config.yaml
model: "segmentation model"
crop_scale_min: 0.8
encoder_mlp_ratio: 4
encoder_bias: "qkv"
encoder_inner_norm: false
encoder_width: 384
encoder_positions: "sincos"
beta2: 0.95
eps: 1e-08
sam_rho: 0.1
epochs: 4.7
final_lr_fraction: 0.01
weight_decay: 0.3
Rows from block 7 of the encoder of a small segmentation model, named by matrix and row number. Rows with one number belong to one neuron. Each number is 200 + 30 x the weight over its row's rms, rounded and kept within 0 to 999. All counts start at 0.
After each neuron's rows are labels from the 100 images, of 14976, where the neuron reaches its highest value: "strongest on" is what is common among them. Only what is clearly more common there than usual is listed. The data: scattered letters and digits in many colours.
# fc1: MLP up (encoder.blocks.7.mlp.fc1.weight, 1536x384), inputs 0-191
# fc2: MLP down (encoder.blocks.7.mlp.fc2.weight, 384x1536, transposed), outputs 0-191

fc1.253,188,230,220,177,218,253,189,205,231,194,174,276,165,285,241,182,200,211,200,158,155,192,203,178,204,203,206,198,259,195,167,166,182,214,216,193,135,156,226,172,213,205,137,198,227,212,177,200,198,197,241,198,178,213,184,175,245,194,278,206,197,193,224,209,190,174,223,181,181,238,206,206,162,195,190,128,234,206,224,232,188,196,197,198,260,166,244,81,172,167,199,273,195,179,194,180,187,227,175,149,176,161,246,271,235,223,263,214,161,247,156,136,190,195,180,168,224,192,190,240,231,219,225,214,221,245,203,176,183,212,201,186,163,247,224,186,148,177,192,213,188,167,232,229,211,210,200,164,216,219,204,218,213,229,214,221,210,136,214,181,215,188,168,230,202,233,154,160,185,185,195,245,242,205,141,187,186,210,162,224,201,218,174,185,194,237,212,234,199,262,171,182
fc2.253,192,181,160,226,206,128,201,228,197,195,125,149,208,187,205,273,209,190,220,185,201,201,201,217,179,192,250,176,157,174,230,199,181,237,199,254,214,206,157,228,194,216,224,173,243,193,228,186,174,223,177,320,213,202,216,197,157,255,171,236,184,283,212,235,229,242,205,211,225,174,216,253,209,210,193,218,164,175,162,196,209,216,184,232,201,232,186,264,219,242,189,188,251,197,246,178,222,209,221,225,254,176,228,219,220,225,189,138,231,145,226,200,202,181,222,257,185,172,234,200,195,232,191,191,178,193,222,180,202,211,176,209,217,179,211,208,238,252,189,182,212,247,241,215,169,210,184,232,177,232,160,184,200,233,201,217,150,236,224,231,194,235,184,145,181,171,201,241,266,231,225,170,159,129,202,201,209,199,213,195,189,197,201,212,220,144,189,227,174,136,179,183
strongest on: the character 2

fc1.762,212,236,215,204,238,223,205,203,191,208,230,153,128,257,180,203,192,213,188,179,181,208,208,232,228,160,152,136,227,145,155,187,186,209,189,251,204,231,176,244,191,226,193,172,221,179,180,170,242,137,213,223,226,220,208,198,234,181,203,212,169,190,186,203,138,174,138,221,176,230,192,176,227,211,227,181,211,215,211,229,189,169,199,147,184,210,184,191,218,178,195,183,220,216,196,182,204,156,278,179,210,274,176,239,193,160,178,196,201,233,196,175,196,206,190,239,194,198,188,143,200,203,167,201,208,121,149,224,209,219,115,165,235,194,190,147,167,193,169,215,136,224,218,259,197,238,174,183,207,152,226,248,218,185,202,167,169,194,190,220,235,186,174,216,190,177,184,143,199,204,181,271,177,236,155,205,155,184,231,225,217,206,137,223,256,130,239,219,207,219,191,204
fc2.762,203,200,216,153,219,160,226,218,194,191,129,171,234,183,235,144,190,207,203,262,168,176,210,185,191,209,206,159,235,216,262,166,179,162,200,197,226,179,242,174,191,257,209,213,183,180,177,200,183,179,282,206,134,188,132,187,230,154,192,204,96,150,213,220,225,213,203,172,204,203,209,128,160,178,224,200,173,179,167,238,207,161,211,211,218,206,192,171,165,188,216,188,191,218,188,160,189,193,217,185,204,262,205,221,243,202,182,126,157,246,200,198,212,191,221,174,208,194,209,148,204,221,216,234,184,229,169,204,252,187,246,183,163,210,203,217,186,236,247,246,177,198,214,211,205,237,204,190,221,171,220,262,218,168,242,231,221,226,207,159,158,188,193,204,214,238,195,146,163,176,192,249,205,226,183,196,235,220,259,137,155,190,221,238,243,166,220,170,162,189,219,255
strongest on: the character H

fc1.104,165,194,179,257,145,218,182,263,191,196,190,222,205,232,217,166,204,210,168,176,160,192,229,200,179,196,235,185,261,189,178,193,227,217,182,162,188,195,178,178,187,199,198,199,176,164,198,187,196,188,193,183,205,216,267,148,173,188,216,168,187,170,189,300,202,142,218,196,264,229,239,190,204,209,234,171,208,200,172,177,169,190,215,173,164,219,175,142,121,253,205,220,172,189,167,194,206,217,172,205,178,213,224,178,197,227,236,241,209,253,201,173,221,238,187,218,185,132,172,157,196,220,182,189,243,215,226,162,227,245,201,164,231,212,204,207,191,184,159,147,201,175,212,220,253,217,199,189,196,190,171,210,227,260,216,215,218,209,189,246,167,171,199,166,199,182,213,233,179,174,187,252,207,190,220,161,217,155,120,184,214,273,198,216,241,252,228,140,186,195,152,187
fc2.104,196,234,219,189,215,216,157,197,183,202,147,155,219,177,197,268,222,171,201,182,246,202,162,205,194,200,159,206,155,204,209,240,158,170,209,201,189,208,156,231,209,204,198,133,192,224,247,194,167,233,216,327,121,200,230,228,184,247,177,180,211,214,216,193,208,182,209,199,169,157,226,211,232,155,181,205,178,185,146,152,218,214,190,223,168,205,187,235,173,211,171,231,226,164,200,222,189,202,220,225,175,137,169,220,165,185,245,136,196,143,211,194,219,164,180,241,185,206,158,214,176,187,212,180,196,197,195,203,189,198,228,219,188,172,173,224,224,192,196,159,178,201,262,196,202,250,180,219,203,259,187,165,187,189,178,184,169,231,171,223,165,218,229,190,229,202,249,144,205,248,206,165,173,184,198,161,243,207,201,219,234,168,208,183,203,195,145,194,109,166,171,225
strongest on: the character 2

fc1.291,166,202,185,242,212,198,209,223,220,244,178,229,167,172,231,218,178,166,233,173,206,181,152,165,195,224,196,257,252,210,194,184,174,221,210,178,135,232,208,243,205,227,210,198,184,193,197,297,188,185,186,134,254,153,247,216,227,135,237,195,238,217,181,211,226,194,155,173,201,223,219,181,205,180,225,156,245,208,196,179,169,256,217,211,222,211,224,197,180,203,205,182,180,229,211,199,183,184,223,234,224,207,224,201,123,192,166,207,201,212,234,183,166,223,193,135,217,182,227,152,193,207,236,152,255,208,191,213,181,168,243,177,187,219,222,242,199,188,243,194,203,219,240,212,193,135,194,218,205,113,236,201,180,139,224,219,230,224,235,220,265,169,150,204,139,193,160,208,164,188,171,215,232,214,243,212,192,205,229,200,229,233,162,177,226,177,161,171,194,206,247,194
fc2.291,198,190,170,213,246,232,195,151,189,244,210,211,171,260,224,145,224,168,183,206,153,216,258,241,270,193,217,175,106,175,242,212,142,270,216,227,242,181,177,200,219,220,222,176,171,154,216,252,148,226,163,164,266,200,207,227,220,198,160,148,210,186,194,172,187,292,144,214,189,158,173,188,208,183,164,172,214,186,163,175,186,182,206,151,227,152,178,168,198,193,195,166,229,156,211,213,196,155,200,183,197,209,235,184,176,208,202,214,245,252,213,217,176,231,202,218,167,223,222,176,208,179,210,240,204,173,158,216,188,207,194,194,187,197,235,176,210,188,195,205,209,201,195,195,169,173,156,224,228,216,198,231,233,126,227,213,189,235,233,203,212,181,215,189,188,228,212,202,176,245,202,252,199,212,172,228,175,180,218,221,184,230,194,181,198,183,179,249,231,230,165,214
strongest on: the character 2

fc1.574,197,250,173,197,192,234,159,235,212,272,247,195,168,203,275,192,229,211,194,178,211,226,238,218,201,217,148,171,193,201,167,133,183,215,217,251,202,203,237,217,167,194,164,191,172,157,193,209,225,186,148,198,222,166,214,215,155,173,167,203,164,177,241,253,181,184,214,140,207,218,158,242,242,178,220,267,206,215,173,179,168,170,219,210,189,162,183,223,223,197,212,211,193,202,200,201,221,154,214,165,203,170,202,212,190,173,201,257,187,220,245,188,151,238,203,199,134,194,271,182,209,179,204,199,166,149,223,231,180,244,209,160,144,199,225,205,194,210,197,151,129,223,155,140,179,193,159,165,194,192,203,249,228,223,203,188,230,206,220,258,202,196,192,156,147,180,199,172,199,229,232,214,211,202,192,189,157,140,168,200,185,219,188,150,192,207,192,192,180,163,206,221
fc2.574,180,205,209,206,206,200,217,208,196,171,165,165,249,201,180,204,191,196,173,240,228,186,209,151,186,210,227,159,182,199,265,201,215,199,208,195,200,198,146,180,217,167,185,197,218,211,203,165,187,157,237,343,78,222,162,196,186,193,186,193,178,162,248,135,225,220,188,197,199,176,246,155,177,191,196,202,179,183,151,170,217,204,189,250,238,162,208,188,167,208,183,173,194,174,208,185,220,190,146,236,151,209,219,184,203,207,164,140,208,184,188,211,235,245,202,216,229,224,238,253,208,231,170,186,198,226,183,197,233,204,181,235,192,200,134,222,221,224,203,189,201,178,232,246,221,234,189,215,241,179,217,157,200,214,184,192,195,221,178,210,159,250,235,222,284,229,255,187,204,221,195,236,175,169,205,199,262,246,216,186,210,179,230,218,186,203,204,206,177,213,203,204
strongest on: the character H

fc1.666,147,217,178,202,154,173,159,198,218,242,205,239,156,173,242,235,188,175,225,166,174,202,152,176,192,240,217,264,251,186,182,166,187,213,227,185,208,200,190,186,165,187,202,172,177,208,205,252,176,198,175,164,216,152,188,214,211,177,195,250,257,214,167,185,149,173,163,201,232,225,192,205,164,186,212,170,204,205,204,185,204,206,175,152,180,222,229,209,225,214,209,178,194,199,145,197,184,178,224,174,215,209,227,166,178,168,156,264,195,199,206,179,180,213,214,133,174,216,247,176,234,241,185,212,232,236,240,209,223,259,195,200,200,210,212,191,230,186,223,186,201,228,182,190,197,173,224,226,183,174,184,229,256,183,192,197,221,204,225,190,216,152,174,212,146,211,211,211,186,145,180,244,179,252,236,275,177,220,197,210,236,231,113,211,174,177,141,190,124,211,228,182
fc2.666,171,206,244,230,233,194,173,219,170,189,222,194,183,250,174,187,205,203,215,221,195,198,186,183,209,208,225,254,177,214,206,163,147,113,237,192,187,144,238,223,170,193,214,194,213,215,163,168,177,204,213,194,250,179,180,228,159,218,111,206,160,211,221,226,220,227,179,224,212,159,211,192,197,196,199,182,179,193,159,234,233,192,251,210,192,181,194,176,226,247,174,174,220,156,175,203,232,181,139,201,187,115,230,201,204,183,194,204,187,242,198,214,122,196,203,206,161,161,212,207,201,135,208,223,179,167,204,217,234,249,183,191,178,219,253,243,202,224,234,190,189,194,216,183,172,168,151,180,220,202,215,247,208,230,200,201,160,250,164,194,251,186,195,189,224,247,210,198,234,229,231,275,181,262,172,213,208,190,183,183,136,173,203,228,177,202,154,196,169,239,172,196
strongest on: the character 2; the character Z

fc1.557,177,195,151,187,150,194,162,211,195,218,177,198,231,184,263,193,193,212,227,252,227,190,196,199,215,253,216,244,171,250,208,111,275,169,194,173,179,185,189,151,179,213,162,202,176,227,167,183,210,175,154,167,200,229,204,216,210,215,170,256,233,182,227,205,152,209,218,196,228,209,191,211,192,171,232,215,212,206,177,212,193,233,275,181,208,176,201,252,204,212,207,255,117,177,166,155,201,162,158,220,206,172,153,186,200,191,171,262,190,220,186,179,226,278,229,191,174,178,213,239,249,205,246,131,198,180,202,200,229,215,219,215,175,171,228,201,197,210,263,173,215,173,142,197,234,188,192,156,214,159,200,233,171,211,212,222,219,221,229,202,204,165,194,181,196,211,195,162,236,198,225,235,200,226,194,180,177,191,171,162,167,248,212,179,203,186,195,206,191,187,173,179
fc2.557,169,247,261,206,189,186,165,154,197,212,184,171,238,166,161,251,243,205,162,173,224,197,177,169,192,242,171,172,233,188,234,212,158,166,217,238,141,235,179,199,190,236,188,202,232,195,232,163,144,223,220,278,166,200,214,202,198,202,194,205,147,204,239,182,241,239,215,198,181,176,211,171,172,199,193,169,197,186,158,212,231,188,188,205,203,266,241,176,164,179,178,266,223,182,171,220,216,209,172,197,162,144,200,206,183,187,228,153,214,193,212,198,181,177,169,238,227,209,155,170,174,199,150,249,161,241,198,169,200,181,210,170,158,233,219,220,213,185,202,162,233,237,256,163,183,246,159,240,200,191,229,217,197,236,189,192,169,200,178,197,172,268,182,179,259,202,274,158,175,227,171,197,157,134,206,116,262,253,232,167,237,190,207,255,195,209,178,182,200,163,222,177
strongest on: the character H

fc1.121,179,208,189,190,252,174,192,152,184,258,234,205,118,199,223,185,178,252,192,174,185,207,198,248,151,213,174,208,196,181,173,181,204,209,208,229,214,210,163,230,198,249,223,233,208,172,157,255,234,172,219,196,223,195,211,201,219,219,207,261,196,202,144,170,169,175,141,217,179,199,225,232,223,225,177,220,196,211,228,224,183,220,211,193,181,224,232,192,226,232,216,209,246,284,190,166,202,217,192,171,233,189,200,203,164,208,201,193,197,192,205,182,227,222,187,163,185,202,206,195,181,225,206,247,236,210,262,123,181,201,168,191,194,197,243,179,197,224,143,171,167,229,216,220,192,164,186,160,191,225,206,173,261,213,219,210,202,180,218,234,191,206,171,177,157,177,172,187,244,189,170,209,196,194,171,189,183,185,200,243,198,161,111,182,229,195,201,207,193,149,240,161
fc2.121,181,178,222,181,199,232,202,194,186,174,206,184,198,165,190,247,234,167,205,201,282,231,178,181,152,201,151,235,206,203,216,234,213,190,214,209,133,225,243,247,212,194,141,200,205,167,200,163,180,220,206,269,221,236,212,203,193,191,224,173,194,217,176,177,174,208,215,151,217,225,166,221,132,229,193,206,189,206,205,212,196,193,222,210,191,271,213,209,168,187,181,216,173,218,221,232,184,205,201,193,179,231,239,193,197,235,230,140,188,186,162,163,201,141,197,242,213,219,132,211,174,224,227,205,216,188,245,199,166,199,243,222,203,223,170,201,172,203,158,212,193,192,217,193,221,266,168,200,184,180,216,165,171,164,254,195,201,162,216,223,178,264,204,234,196,157,211,132,213,224,183,170,199,147,236,145,282,197,184,261,224,208,231,204,207,248,180,160,167,199,192,271
strongest on: the character 2

fc1.296,192,238,197,198,197,260,202,203,204,190,187,208,176,266,182,171,229,238,142,188,162,178,182,203,215,207,173,244,218,208,158,138,189,204,188,201,228,216,231,191,199,214,146,235,176,243,137,187,276,201,196,188,208,202,180,197,181,181,185,216,165,187,197,181,171,170,223,243,191,231,162,213,191,194,183,168,259,248,227,172,187,239,224,210,213,165,255,163,180,144,237,240,229,205,219,125,215,190,193,164,197,194,242,200,188,177,209,248,201,236,136,169,234,231,174,145,224,231,178,220,193,190,205,172,167,214,172,183,238,208,195,209,189,230,270,180,152,152,208,223,187,199,172,207,183,214,220,145,231,167,191,236,237,259,197,171,212,221,195,180,213,220,189,236,193,203,211,242,236,155,215,258,204,238,201,192,192,196,171,214,196,197,151,168,188,242,176,217,207,244,182,204
fc2.296,179,173,244,244,191,122,204,176,188,195,239,172,207,136,202,189,234,208,198,175,187,228,222,196,152,219,238,198,154,162,266,275,117,185,213,222,219,165,182,185,192,191,250,218,213,210,191,197,175,146,206,222,266,201,188,191,179,234,178,206,209,243,175,228,247,209,220,171,237,215,228,261,252,222,179,204,172,199,197,185,236,184,172,195,191,219,194,161,226,280,173,164,190,282,224,186,174,188,200,226,238,202,255,162,175,224,189,175,229,204,226,204,212,159,252,204,177,176,200,159,205,226,151,191,210,211,219,164,196,190,185,238,225,181,202,188,221,248,132,139,256,240,216,217,159,148,174,237,184,241,209,190,200,199,213,207,168,174,247,209,219,213,201,125,172,189,209,227,208,198,147,215,227,131,198,230,199,155,180,215,163,199,185,165,174,218,198,186,148,137,226,218
strongest on: the character D

fc1.577,214,199,143,176,199,189,188,179,176,225,188,136,173,231,198,211,191,202,237,168,214,198,183,218,180,159,146,217,215,166,146,254,205,212,211,185,221,201,228,225,170,219,221,201,182,167,200,160,223,160,173,197,219,201,204,197,215,188,246,248,227,247,149,171,146,182,134,257,216,173,219,200,174,180,245,228,235,248,201,235,205,176,237,179,188,202,215,214,235,184,217,178,215,195,156,203,240,196,302,215,192,281,182,158,215,161,170,244,176,192,207,184,188,268,172,245,158,205,228,187,177,189,195,189,252,200,165,220,170,248,176,185,199,186,229,179,151,173,182,231,167,233,193,235,181,192,168,172,187,149,177,247,185,211,208,181,183,201,159,182,222,179,204,221,158,137,155,207,187,173,216,219,162,234,167,199,140,184,202,183,204,210,121,225,264,117,240,231,196,247,217,214
fc2.577,196,188,195,186,241,219,209,168,196,184,197,245,202,172,223,170,223,239,200,211,178,197,206,213,233,197,206,251,174,188,226,141,184,181,213,228,252,199,182,134,190,247,191,249,211,211,192,231,192,213,251,157,203,220,185,189,203,214,203,229,181,211,149,222,165,150,189,179,187,223,191,188,162,213,159,189,201,192,228,195,227,190,201,194,220,200,220,196,194,156,201,222,186,225,191,168,139,249,197,126,182,196,194,217,240,191,196,224,199,187,214,179,265,196,211,150,224,229,175,178,260,200,204,199,214,264,170,139,194,186,190,211,203,216,192,151,190,215,259,195,225,199,196,194,210,151,227,166,236,222,169,229,202,184,169,237,272,178,211,176,174,189,192,173,202,220,224,207,221,175,193,208,303,183,199,264,214,210,222,196,192,216,206,192,179,193,204,206,79,176,247,209
strongest on: the character 2

fc1.94,148,232,179,186,221,215,208,169,187,260,210,236,156,246,201,213,243,209,163,205,220,219,203,197,269,227,181,204,211,174,191,237,189,222,250,208,188,259,187,162,245,193,209,204,220,187,236,203,191,198,169,181,212,197,212,222,197,158,210,178,207,216,180,243,128,192,194,236,155,209,195,197,216,160,198,166,256,188,204,204,179,245,212,145,223,206,195,146,154,180,138,238,195,202,206,176,199,211,234,211,164,206,223,178,195,148,228,237,213,262,141,204,182,227,171,161,247,181,179,150,181,206,186,213,248,227,229,183,186,230,220,159,227,180,216,201,185,166,215,193,147,214,213,138,210,216,194,197,227,160,202,225,242,165,147,187,183,190,174,275,191,244,260,184,185,153,211,183,173,203,222,177,190,235,226,206,196,179,176,203,237,212,135,217,179,208,176,199,207,213,189,225
fc2.94,202,196,168,215,183,202,230,205,248,159,185,191,215,145,199,165,154,234,152,235,127,197,228,194,191,170,213,139,212,246,185,190,158,229,120,195,200,159,221,244,210,172,199,183,165,185,190,176,186,182,173,237,228,184,176,171,195,187,212,168,231,174,178,189,211,207,201,154,249,231,190,179,222,219,192,206,198,161,242,164,225,190,185,246,173,167,197,211,177,238,223,120,170,254,260,233,184,202,151,176,240,211,226,222,185,245,172,173,153,199,222,267,182,214,223,201,185,145,243,214,188,197,195,195,179,128,203,250,165,148,251,243,193,209,197,205,202,218,138,234,226,232,219,231,182,200,201,191,182,200,225,136,188,185,238,253,178,219,227,157,210,195,177,230,149,197,202,200,228,225,177,222,246,186,179,209,207,211,218,191,206,190,240,149,194,192,228,181,203,192,172,192
strongest on: white

fc1.509,175,222,161,188,204,222,190,191,192,249,241,186,138,222,182,227,167,245,166,177,176,225,176,225,220,164,175,159,189,148,160,190,188,244,210,232,182,209,200,231,210,242,187,191,158,112,200,206,239,177,175,201,232,162,211,171,190,117,236,222,205,222,159,236,100,229,129,162,167,229,174,213,207,196,222,177,231,215,214,221,231,165,213,155,180,220,191,176,210,204,173,183,199,222,198,202,190,162,264,191,183,257,203,197,194,165,197,221,194,245,189,198,220,220,194,234,168,190,216,153,222,177,205,201,239,170,209,230,164,230,175,171,223,211,210,154,145,171,179,215,165,259,197,214,198,210,185,172,199,162,187,251,196,200,178,173,227,228,213,236,240,231,202,241,167,173,176,183,172,207,201,235,219,223,161,230,138,163,187,215,254,206,137,208,271,192,258,242,216,209,183,229
fc2.509,159,228,249,175,226,141,200,205,182,172,209,204,225,185,212,156,237,223,151,217,168,209,223,159,213,230,252,200,262,200,274,159,176,160,187,221,224,177,218,151,204,175,174,209,201,225,160,164,169,187,303,214,195,222,172,188,216,176,167,150,116,172,243,226,231,232,205,193,185,232,200,165,190,207,178,177,157,160,179,248,213,196,193,189,236,209,198,176,151,203,223,216,207,202,200,202,188,184,180,180,170,214,208,196,255,199,172,156,179,252,174,179,215,170,226,173,191,194,180,190,234,231,187,244,204,231,141,156,265,165,205,202,161,192,200,247,178,246,280,187,197,174,228,186,192,214,234,196,245,197,245,235,229,203,208,178,194,198,222,146,171,213,199,171,242,266,251,165,203,184,171,268,182,190,200,180,251,224,208,194,172,190,228,239,194,208,196,164,270,189,214,202
strongest on: the character H

fc1.545,235,213,201,172,172,199,150,191,215,275,265,223,133,216,199,169,174,225,200,194,183,202,246,274,184,192,154,153,207,144,197,165,182,283,217,261,207,197,214,229,181,237,191,154,170,137,205,202,230,156,173,192,224,171,238,197,184,171,204,199,173,221,194,267,138,190,192,141,187,220,140,248,231,198,199,251,199,219,188,205,219,196,213,171,163,189,199,201,177,223,187,205,204,227,220,186,202,159,236,193,181,212,181,193,191,187,241,237,199,198,229,229,195,249,214,222,158,196,200,180,221,183,173,192,204,154,221,219,174,251,159,162,190,216,226,156,175,204,164,214,124,249,178,216,192,186,186,177,198,206,207,210,183,242,176,177,222,186,217,198,225,210,224,203,166,197,205,196,177,188,188,213,218,198,186,192,108,155,175,216,237,197,158,209,235,233,227,219,211,179,184,258
fc2.545,191,205,193,212,202,174,198,236,196,189,206,168,223,151,233,242,206,194,198,256,180,181,194,140,189,232,241,164,198,206,259,181,211,185,201,226,215,201,167,178,178,206,158,237,228,190,186,175,205,206,260,281,158,237,189,198,214,214,191,196,186,176,228,205,218,207,137,190,200,199,222,147,165,206,191,193,163,158,194,176,236,214,177,229,215,223,204,194,160,190,207,176,213,181,191,198,174,193,220,189,170,222,189,185,261,175,128,170,165,184,183,181,261,237,228,217,193,235,236,203,225,211,168,228,206,218,136,205,251,220,227,214,136,204,189,193,190,247,302,201,225,173,251,215,209,190,220,207,203,145,208,239,202,205,218,177,200,251,202,182,148,225,178,201,262,250,269,178,234,180,175,262,215,180,223,214,240,244,233,180,214,228,205,249,231,148,190,203,194,187,242,196
strongest on: the character H

fc1.499,168,207,167,194,165,210,174,173,206,261,255,244,156,220,216,193,263,197,180,200,209,219,207,252,227,254,159,204,181,155,173,165,194,225,271,240,191,167,194,209,183,242,184,204,161,141,192,176,212,151,206,157,213,191,210,219,158,206,142,198,178,225,183,233,148,215,177,159,177,229,131,251,226,165,216,213,182,195,192,205,212,189,231,170,151,219,186,172,216,208,167,182,188,221,202,181,236,175,215,158,193,159,199,160,165,187,179,260,215,211,222,183,173,189,224,168,158,193,252,136,213,206,209,250,189,175,260,197,196,242,196,161,167,238,222,217,225,230,216,183,155,249,175,163,203,158,174,181,185,225,167,256,257,175,166,188,223,213,247,227,190,204,199,144,178,200,223,201,199,225,241,193,186,190,178,215,166,150,183,206,223,229,154,189,190,204,205,240,191,139,219,232
fc2.499,238,214,206,175,215,193,232,212,205,147,196,170,193,167,205,226,155,196,158,239,172,180,164,152,182,222,236,162,248,218,214,182,179,233,172,218,209,198,198,226,234,180,207,152,207,249,237,192,134,176,252,254,148,181,184,163,213,180,192,170,197,243,260,188,267,190,184,219,204,199,215,135,170,213,177,200,180,199,218,178,220,196,236,264,211,198,203,185,162,200,207,181,245,214,236,202,169,198,172,209,192,214,210,188,275,182,179,129,156,186,215,209,202,237,202,223,221,198,194,194,181,230,217,203,236,192,143,236,229,182,217,175,196,169,144,248,166,206,255,207,235,155,260,248,187,232,208,193,237,162,250,210,187,246,188,191,184,210,180,184,173,196,180,245,239,246,217,215,228,187,157,283,196,222,205,233,218,216,204,205,148,168,222,212,243,169,188,191,160,226,227,190
strongest on: the character H

fc1.550,210,183,123,207,171,243,181,211,204,221,220,245,137,268,262,235,207,174,208,206,206,188,149,174,201,207,161,242,214,199,160,158,179,221,202,163,210,228,172,241,186,208,140,245,165,190,192,201,267,158,114,191,192,191,235,214,206,179,222,202,214,199,172,176,148,169,179,206,187,202,240,190,186,181,222,159,198,217,206,177,198,220,201,212,196,188,220,197,182,195,213,215,202,160,175,204,199,157,300,198,202,154,202,195,164,218,216,237,210,216,184,204,214,179,171,191,178,198,226,219,171,196,189,217,209,182,226,216,171,267,193,173,223,214,201,163,191,181,207,254,127,191,207,219,210,169,208,212,194,148,173,205,199,226,218,226,227,239,179,265,199,170,194,230,183,145,202,225,235,178,222,213,196,212,197,250,149,148,195,209,208,244,165,184,240,148,168,251,191,230,203,196
fc2.550,234,180,223,235,205,210,229,167,176,206,225,174,186,250,236,197,222,167,225,192,144,199,196,220,224,223,216,178,169,157,219,263,99,175,258,157,225,186,171,217,213,229,212,208,184,176,176,221,189,208,168,243,182,172,195,181,168,230,159,265,219,199,194,214,216,208,169,212,162,167,245,211,198,161,186,228,208,193,180,187,247,186,229,151,206,174,165,233,205,210,156,149,210,178,204,149,193,182,204,230,156,192,170,216,147,193,232,208,211,198,179,201,222,258,149,260,179,215,253,195,157,150,181,187,226,211,248,219,223,236,195,153,200,195,221,188,169,166,189,212,201,193,171,222,232,181,159,249,182,186,223,242,237,206,223,267,224,200,189,193,163,160,248,181,222,200,191,187,204,212,235,255,205,237,171,230,175,147,178,137,205,232,186,201,176,187,172,200,160,235,160,190
strongest on: the character 2

fc1.749,166,190,208,217,157,157,137,174,187,261,243,159,170,188,228,220,180,227,225,186,236,236,159,208,128,210,210,235,187,154,211,211,194,193,218,180,169,152,186,140,157,250,214,192,197,204,196,201,176,195,208,177,215,158,202,215,215,150,185,254,209,225,214,246,169,185,160,256,208,205,229,207,183,192,234,193,199,224,177,222,213,170,202,174,193,181,209,182,226,235,192,179,238,189,180,146,188,165,209,217,203,250,181,163,180,136,173,225,186,196,218,204,197,248,179,165,159,215,233,138,227,175,208,192,275,198,271,209,209,249,172,199,230,216,207,205,163,178,193,184,207,239,179,228,219,226,193,180,179,170,183,209,261,234,179,200,183,200,195,201,228,129,223,205,183,188,199,223,183,197,176,292,194,274,172,191,188,176,171,154,161,184,153,230,221,208,197,179,159,204,171,215
fc2.749,174,181,238,190,199,183,192,186,200,175,252,167,168,229,153,264,185,190,201,216,214,216,148,214,205,156,196,207,245,184,193,186,154,188,220,234,148,206,185,180,186,232,216,204,212,156,210,219,203,189,247,216,271,249,221,202,206,227,229,171,178,185,188,275,166,177,177,208,195,196,203,175,186,244,208,162,196,225,195,206,234,214,220,179,206,225,225,218,178,206,181,198,245,182,173,177,207,185,157,184,204,197,223,220,242,199,195,216,212,180,194,183,199,185,207,192,184,246,178,126,225,194,169,206,225,149,176,162,193,196,159,234,219,230,170,175,164,225,259,183,210,229,200,254,161,195,184,170,208,138,171,222,179,203,193,219,189,120,164,205,200,203,180,197,183,177,215,232,172,178,173,264,203,208,171,217,281,197,186,168,149,177,179,229,217,199,233,202,84,187,181,220
strongest on: the character D; largest: D

fc1.618,220,174,146,203,167,213,182,249,190,182,186,198,209,203,204,192,154,173,181,214,199,198,166,220,264,214,150,200,238,194,178,242,170,217,206,196,241,256,256,196,247,191,216,235,215,202,224,225,210,229,170,208,223,184,205,186,232,141,245,224,175,186,206,218,193,195,241,197,199,236,218,224,212,144,213,179,215,212,235,205,152,255,261,184,204,185,167,184,204,195,181,203,163,207,220,167,175,232,253,239,210,249,225,185,260,202,240,238,181,215,204,179,220,254,164,172,245,195,167,167,160,211,213,164,183,178,184,203,174,165,178,180,191,170,247,173,208,193,221,211,185,209,161,166,191,169,188,228,220,138,233,271,204,208,161,227,242,248,196,239,199,190,249,187,182,133,191,210,225,230,174,196,228,170,237,159,131,164,208,158,237,211,202,182,206,166,174,188,179,207,182,195
fc2.618,170,205,185,131,152,189,202,157,203,155,235,216,242,212,210,217,244,224,169,199,238,240,187,232,182,201,191,210,144,224,203,175,168,171,203,217,189,196,192,186,199,125,182,173,177,182,194,131,163,160,172,242,214,209,173,207,172,230,118,184,275,166,182,243,155,208,236,163,206,195,152,218,271,192,195,188,217,215,192,171,250,202,197,202,133,206,242,196,199,245,155,215,195,206,206,185,210,161,139,199,206,211,227,224,147,210,206,207,253,211,168,204,192,161,222,236,200,191,155,195,236,203,201,185,217,173,184,181,213,177,175,252,251,224,160,249,226,211,235,146,246,184,200,167,176,226,162,192,232,228,155,181,201,193,193,224,220,147,191,188,203,208,234,193,287,243,241,219,224,209,195,233,179,176,207,222,276,204,192,263,136,162,199,164,121,296,180,171,150,190,186,185
strongest on: white